A small segmentation model, trained from scratch.
Training: 9000 steps, batches of 64, held-out accuracy 90%.
Rows from block 6, named by matrix and row number. Rows with one number belong to one neuron. Each number is 128 + 24 x the weight over its row's rms, rounded and kept within 0 to 255. All counts start at 0. After the name is the row's rms in percent of the matrix's.
# gate: MLP gate (model.blocks.6.mlp.gate.weight, 768x256), inputs 128-191
# fc1: MLP up (model.blocks.6.mlp.fc1.weight, 768x256), inputs 128-191
# fc2: MLP down (model.blocks.6.mlp.fc2.weight, 256x768, transposed), outputs 128-191
gate.381 120 [150 131 190  57 144 114 123 123 106  99 163 146 109 163 154 121 176 145 115 149 142 130 103 113 110 151  83 110  80 159 124 131 135 134 148 177 139  89 144 138 122 181 124 154 114 151 167 145 172  96 135 128 115 103 110 129 104 158 133 136 123 100 114 121]
gate.382 091 [188 130  89 155  94 124  94 155 138 130 122 108 145 167 105 105 185 160 102 163 181 117 106 143 104 150  98 128 161 120 129 117 101 112 174 158 145 167 156 122 138 154 122 133 139 122  95 138 115 131 130 111 127 109 146 140 147  77 126 134 113  79  76 169]
gate.383 074 [161 120 162 178 154 129 135 157 143 138 131 136 145 114 172 124 118 133 112 133  99 151 161 132 136 131 145 163  97 145  96  95 140 139 137 133 148  69 123  99 130 155 168 129 120 153 102 148 130 154 153 146 140 132 107 125  71 110 129 122 130 137 107 158]
gate.384 123 [131  96 171 118 142 130 147 140 168 105 182 139 160 155 165 119 142 163 100  81 134 137 103 156 113 145 106 131 125 137  64 135 149 124 148 153  95 138 129 131 133 134 134 155 111 117 118 156 187  74 142 117 140 129 137 170 104 128 166 143 136 171 105 166]
gate.385 119 [142 144 111 121 107 142 109  98 111 138 173 140 120 136 122  92 126 120 118 130 151 110 157 125 122 152 147 117 148 134 158  97 107 156 111 162 111 151 140 145 129 162 128 123 169  85 141 125 128 133 129 130  99 142 135 125 152 154 141 143 156 167 117 139]
gate.386 114 [123  86 111  84 160 142 148 137 129 121  93  84 105  78 127 184 114 109 176 171 117 143 110 142  84 117 165 143  87 128 126 163 147 125 147  59 115 154 143 131 146 127 158 148 128 128 142 115 135 145 124 122 116 123 156 115 128 161 126 137 129 154 154 148]
gate.387 111 [129  95 113 107 120 116 101 124 106 128 106 129 102 152 104 161  72 163 123 112 108 129 103 142 107 120 172  87  66 174 130 172 164 148 114 146 162 139  86 156 138 106  78 157 129 153 179 162 125 153 161 116 127 168 128 138 160 163 136 149 154 100 163 130]
gate.388 061 [135 154 162 132 127 117 123 119 145 110 137 143  99 130 154  83 112 155 134  77 169 131  96  93 137 114 118 118 110 121 122 132 134 129 132 175 182 136 146 146 133 150 121 147 109 171 104 161 110 121 153  95 156  89 144 110  87 149 146 136 161 126  91 119]
gate.389 127 [141 134 118 117 112 139  95 140 135 120 137 108 130 144 148 149 125  94 144 123 123 138  80 183 138 167 101 146 136 132 143 171 153 154 116 121 116 130 155 169 140 114 171 128 110 149 132 144 148 154 126 134 124 142 165 149 127 157 117 129 106 178 109 156]
gate.390 101 [167  84 107 124 116 139 119 119 110 101 107 110 131 102  92 124 131 154 135 144 146 177  86 135 140 132 122 169 155 101 102 107 153 136 172 130 107 150 142 139 140 121 159 133  90 136 128 133 155 103 151 152 132 133 122 119 113 131  97 126 102 160 147 180]
gate.391 131 [126 117 130 131 105 104  77 146 120 127 103  72 135 122  91 172 100 111 119 170 139 121  62 128  98 115 172 119 109 147 147 139 100 114 109 142 108 163 147 145 138 103 157 150 159 148 143 166 115 140 164  98 124 117 123 163 139  94  67 123 153  78 123 142]
gate.392 090 [166 147 133 150 112 123 137 122 146 164 165  98 134 145  87 115 124 160 144 121 118 148 143 129 126 160  81 123 131 129 101 119 124 154 109  83 169 122 105 113 102  89 144 119  78 168 130 125 108  99 126 100 138  87 152 114 180 128 160 128 164 140 119 157]
gate.393 067 [129 115 104 124 138 134 133 145 153 138 160 139 135 129 113 124  85 135 145  73 111 134 149 126 129 109 160 144 153 145 137 142 101 174 107 119  98  94 144 144 148 117 136 137 150 150  92  87 106 148 111 120 143 106 134 136 126 145 116 110 149 143  95 102]
gate.394 058 [123 109 113 134 134 158 142  81 126 151 180 109 145  83 124  67 156 173  92 141 154 138 164 163 129 162 109 147 139 110 158 113 155 121 137 116 129 147 134 146 131 125 172 147 130 144 148 128 165 102 135 103 106 103  98 136 129 134  95 145 134 161 161 108]
gate.395 093 [149 131  81 135 133 145 118 103 113 170  81 105 145 141 131 172 116 140 135 124 105 125 177  90 134 137  65  79 144  62 149 104 118 150 108 172 133 160 116 117 124 115  98 107 118 120 122 134  93 148 186 113 127 120  92 143 156  76 117 116 109 127 114 120]
gate.396 097 [137 150 124 140 107 113 115 123 143  80 114 134 115  91 122 147 156 165 105 147 118 100 124 172 169 138 157 120 137 130  93 100 125 110 121 108 153 122 136 126 188 140 103 134 128 108 134 107 118 134 138 128 146 137 124 103 134 141 109 150 125 148 105 130]
fc1.381 142 [142 112 125 104 133 102 103 146 136 148 135 148 126 173 126 102 156 131  74 102 111 120 105  94 114 138  94  92 129 131 125 120 126 139  99 133 154 147 129 139 137 141  94 136 124 157  90 109  88 127 138 118 115  85 103 115 103 146  98 120 120  92 128 133]
fc1.382 095 [134 149 160 150 151 122 173 154 149 121 124 134 141  85 150 159 133 117 141 137 107 134 148  90 162  97 103 108 153 130 128  89 150 108 114 105 133  81 113 123 112 119 143 127  95 133 112 142 158  96 131 109  83 121 112 156 110 130  95 148 175 149 165 129]
fc1.383 067 [132 158 132 113 158 127 137 159 112 155 158 149 130 167 131 112 114 103 129 112 161 116 134 148 131 151 114  97 145 165 138 127 112 148 145 128 118 169 122 165 110 132 164 158 136 133 135 160 133 116 134 194 145 137 126 147  68 106 148 150 111  85 153 152]
fc1.384 119 [108 137 141 150 138 149 170 116 130 153 155 171 149 164 132 103 160 147 137 104 123 112 146 108 101 178  93 161 144 160  81 128 119 133 108 122 139 139 149 101 140 158 128 151 147 114 117 142 156  90 168 113 131 103 129 149 105 105 153 131 133 126 128 149]
fc1.385 130 [109 113 139 126 147 141 142 157 118 114 112 130  76 149 166 170 103 115 155 151  82 140 109 164 120 119  97 119  75 125 108 151 141 122 152 107 141  91 104 117 101 111 131 168  99 134 132 152 152 139 136 152 141 189 122 128 123 131 177 134 109 155 144 128]
fc1.386 120 [172 142 144 137  82 123 165 133 112 147 115 121 110 152 115 165 153 173  97 144 105 106 133 135 154 144 116  95  96 160 126  76 108 150 143 146 110 107 130 127 148 144 118 101 139  98 135 112 123 101 116 144 158  74 102 121 158  95 115 121 105  65 137 112]
fc1.387 114 [ 86 148 122 118 168 149 141 117 162 116 105  70 124  97 156 148 169  97 120 126 134 111 156 140 169 157 128 127 138  99  82 133 150  98 139 124 130 138 154  94 138 148 170 115 106 118 153 137 146  82 146  90 102 111 136 166 152 123 170 128  77 137 150 118]
fc1.388 064 [131  90 133 112 145 140 122 105 112 116 110 150 146 125  64 182 190  88 170 113 132  93 111 128 117 173 130 121 117 160 147 141 154 166 122 139 177 107 121 126 151 117 155 145 131 115 179 103 137 156 137 126 106 151 139  96 152 151 113 130 133 123 129 132]
fc1.389 137 [146 133 130 147 158 125 126 149 140 160 167 138 115 145 117 113 115 111 119 106 133 123 137 117 135 166 101 142 137 156 128 122 122 161 107 142 118 111 147 130 111 141 182 141 118 153 120 150 135 114 112 139 109 122 141 160 130 127 127 103  88 160 124 155]
fc1.390 074 [122 107 118 106 100 111 121 148 131 145 140 105  99 131 154 195 120  94 124 143 134 127 120 153 181  88 129 139 146 138 140 171 102 139 128 130 113 101  98 130 172 139  85 113 132 128 156 112 119 109 148 110 155 118 176 137 121 113 138 144 113 171 135 122]
fc1.391 127 [122 147 112 154  89  67 134 137 123 116 138 107 121 110 110 161 149 143 137 133 132  93 141 102 147 125 155  87  88 160 140 128 103  93  85 152 129 121 167 132 144 126  82 150 155 153 121 154 108 115  95 118 101 102 102 181 145 129  86 134 120 113 146 121]
fc1.392 089 [118 141 131  80 155 166 132 143 136 132 109 144 109 147 119 125 136 127 121 119 182 130  78 119 151 127 177  99 142 153 154 141 140 105 142 179 107 112 145 124 131 167 150 143 156 152 133 130 137 121 151 105 122 186 114 125  83 146 155 114 145 113 135 139]
fc1.393 069 [114 117 100 135 155 102 143 149 147 102 117 178 120  86 122 167 117 128 109 128 120 113 167 169 151 143  92 123 148 154 157 147 121 136 129 137 176 103 119 141 101 100  97 117 110 103 105 132 119  99 128 110 137 109 109 160 175  94 113 110 100  67 101 122]
fc1.394 069 [ 92 122 108 117 113 113 160 103 153 136 125  99 150  86 148 100 131 138 116  95 165 139 155 136 109 179 165 134 164 163  89 100 115 106 141  99 116 119  96  89 112 156 111 108 104 151 134 161 128 125 134 102 100 119 104 118 122 162  99 118 151  79 143 120]
fc1.395 090 [110 140  78 109 107 137 119  95 103 137 118 124 129 106 111 136 110 123 118 133 120 164 150 131 109 103 137 131 166  63 124  83 128 155 101 140 161 140 128 106 165 164  88 129 157 128 144 118  99 131 122 106 114 127 144 127 123 116 125  90 100 129 111 140]
fc1.396 072 [103 151 115 138 114  95 104  95 112 125 105 157 115 124 112  93 160 165  87 113 111  91 169 164 128 132 149 171 158 138 144 153 168 147 137 113 131 134 142 135 112 134  92  87 158 123 120 121 162 132 108 127 144 117 126 100 109 174 110 133 114 156 116 133]
fc2.381 148 [113 142 108 127 122 126 161 112 123 155 115  96 112  74 150 148 169 132 112 172 107 135 158 153 151 119 126 132 121 123 113 133 125  93 167 125  96 146 113 136  97 125 137 103 115  88 151 159 176 112 157 120 110 151  90 141 189 102 121  90 123 148 163 152]
fc2.382 086 [163 135 116 175 142 133 118 139 116 105 125 152 137 148  88 110 112 132 167  65 125 133  83  88 131 133 142 130  94 134 147  91 118 136 130 186 161 103 116 130 145 162 111 109 113 161  84 113 103 131 120 143 107 160  91 132 151 122 135 138 124 136 158 131]
fc2.383 056 [101 115 127 152 165 152 132 135 138 163 154 165 153  96  84 131 126 116 105 127 107 152 155 102 132 124  92 157 133 129 144  86  73 198 120 153 136 127 133 139 168 131 107 128 124 121  89 133 112 105 170 112  81  98 124 119 146 114 111  96  54 131 132 129]
fc2.384 126 [136 105  96 130 111 120 112 143 137 133 129 104 126 115 145 157 118 156 128 140 142 133 122 139 101 144 114 110 148 111 119 161 131 123 110 100 127 139 133 118  76  83 129 129  95 157 128 129 153 129 137 153 147 133 123 134 143 125 116 122 165 198 162 154]
fc2.385 131 [150 111 149 131 134 135 133 140 139  93 129 152 158 154 109  94 135 139  97 120  92 138 121 148 143 115 154 107 115 143 123  66 131 140 108 110 142 121 107 147 140 171 123  88 135 136 115  76  81 132  87 130 150 147  95  82 107 179  97 148 120 138 114 105]
fc2.386 132 [153 120 118 151 164 132 124 141 156 114 124 160 121 139 117 120  91 119 147 121 141 121 124 148 114 110  97 173 115 161 157 144 148 143 158 106 141 138 112 140 156  95 125 148 100 151 138 127 115 120 136 175 149 169 183 123 128 110 154 146 116 131 109 131]
fc2.387 119 [141 131 104 123 120 140 122 143  77 131 137 174 115 147 107 101  98 144 142  91 135 147  91  91 103 151 163 130 129 125 143 165 114 129  89 151 116 139 149 102 134 107 130 160 133 129 127 134  86 136 122 114  99 131 146 135 103 116 111 133 187 103 108 126]
fc2.388 053 [157 160 172  98 147 101 123 125 128 134 131 174 121  99 135 140 140  95 171 137 137 112 148 142 149 147  99 140 140 130 119 133 102 189  82 123 127 117 155 141 109 115 124 154 148  97 131 133 105  91 112 115 120  76 141 145  95 129 129  97 132 124 111 116]
fc2.389 150 [137  91 168 138 136 154 146 136 158 113 100  82 113  95 121 125 105 120  94 149  75 145 110 178 144 117 164 133 114 127 115 115 131 122 141 113  73 152 128 123 149 108 128  76 126  96 132 116 118 146 138 140 138 146  52 124 135 135 120 123 110 126 138 144]
fc2.390 063 [135 116 162 124 135 133 123 129 120 130 118 153 143 166 142 133 148  91 150 137 128 136 138 134 161 116 149 130 136 150 134  93 151 149 173 177 126 109 136 126 156 174 112 140 140 116 147  92 161 107 114  89 137 172 118  97 116 146 143 111  89 134 139 106]
fc2.391 142 [126 143 145 156 119 120 139 116 128 146 121 127 159 137 104 143  93 144 141 160 158 138 139 132 126 118 126 157 128 158 145 148 166 173 135 117 163 157  82 131 121  99 151 117  60 155  85 127 119  99 130 174 170 122 184 115 135 130 147  98 124 150 122 144]
fc2.392 095 [167 136  94 178 122 125 103 130 143 140 186 143 111 118 129  89 130 154 135  98 152 115 162  99 117  98 101 131 198 113 145 117 123 172 108 110 156 138 122 139 129 119 125 121 114 137  57 127 125 105 121 115 128  80 157 119 135 114 138 104 183 142 105 143]
fc2.393 058 [104 106 171 111 133 142 186 140 135 122 159 160 108 149 146 142 100 157  94  90 137 137 126 141 144 147 130 162 137 168 108  86 124 133 125 148 117 107  98 106 139 137 124 140 113 135 141 100 127 136 125 147 132 172 109 101 103 158 129  88 127 152 137 125]
fc2.394 049 [116 131 116 122 125 135 140 124 150 118 163 145 133 116 179 128 104 172 112  58 125 145 102 113 114 138  99 132 115 131 127 131 131 147 113  64 142  84 116 119 120 111 127 113  74 135 107 143 171 106 160 120 112 135 134  99 114 119 150 108 141 105 129 130]
fc2.395 082 [146 163  96 151 103 114 121 119 126 125 163 104 148 105 147 152 122 154 109 130 123 103 139  91 136 141 128 166 104 126 117 128 132 134 131 151 153  76 116 137  69 165 102 105 124 117 120 141 142 110 117 110 152 133 117 138 159 143 147 124 124 132 116 114]
fc2.396 070 [121 128 123 129 128 116 101 127 119 154 129  90 186 123  85 143  92 131 166 133 162 120 146  98  89 114 144 132  74 157 147 147 112 135 118  93 170 113 111 151  80 141  96 145 129 138 134 118 126 149 135 143 108  74 167 118 132 150 101 117 119 171 130 121]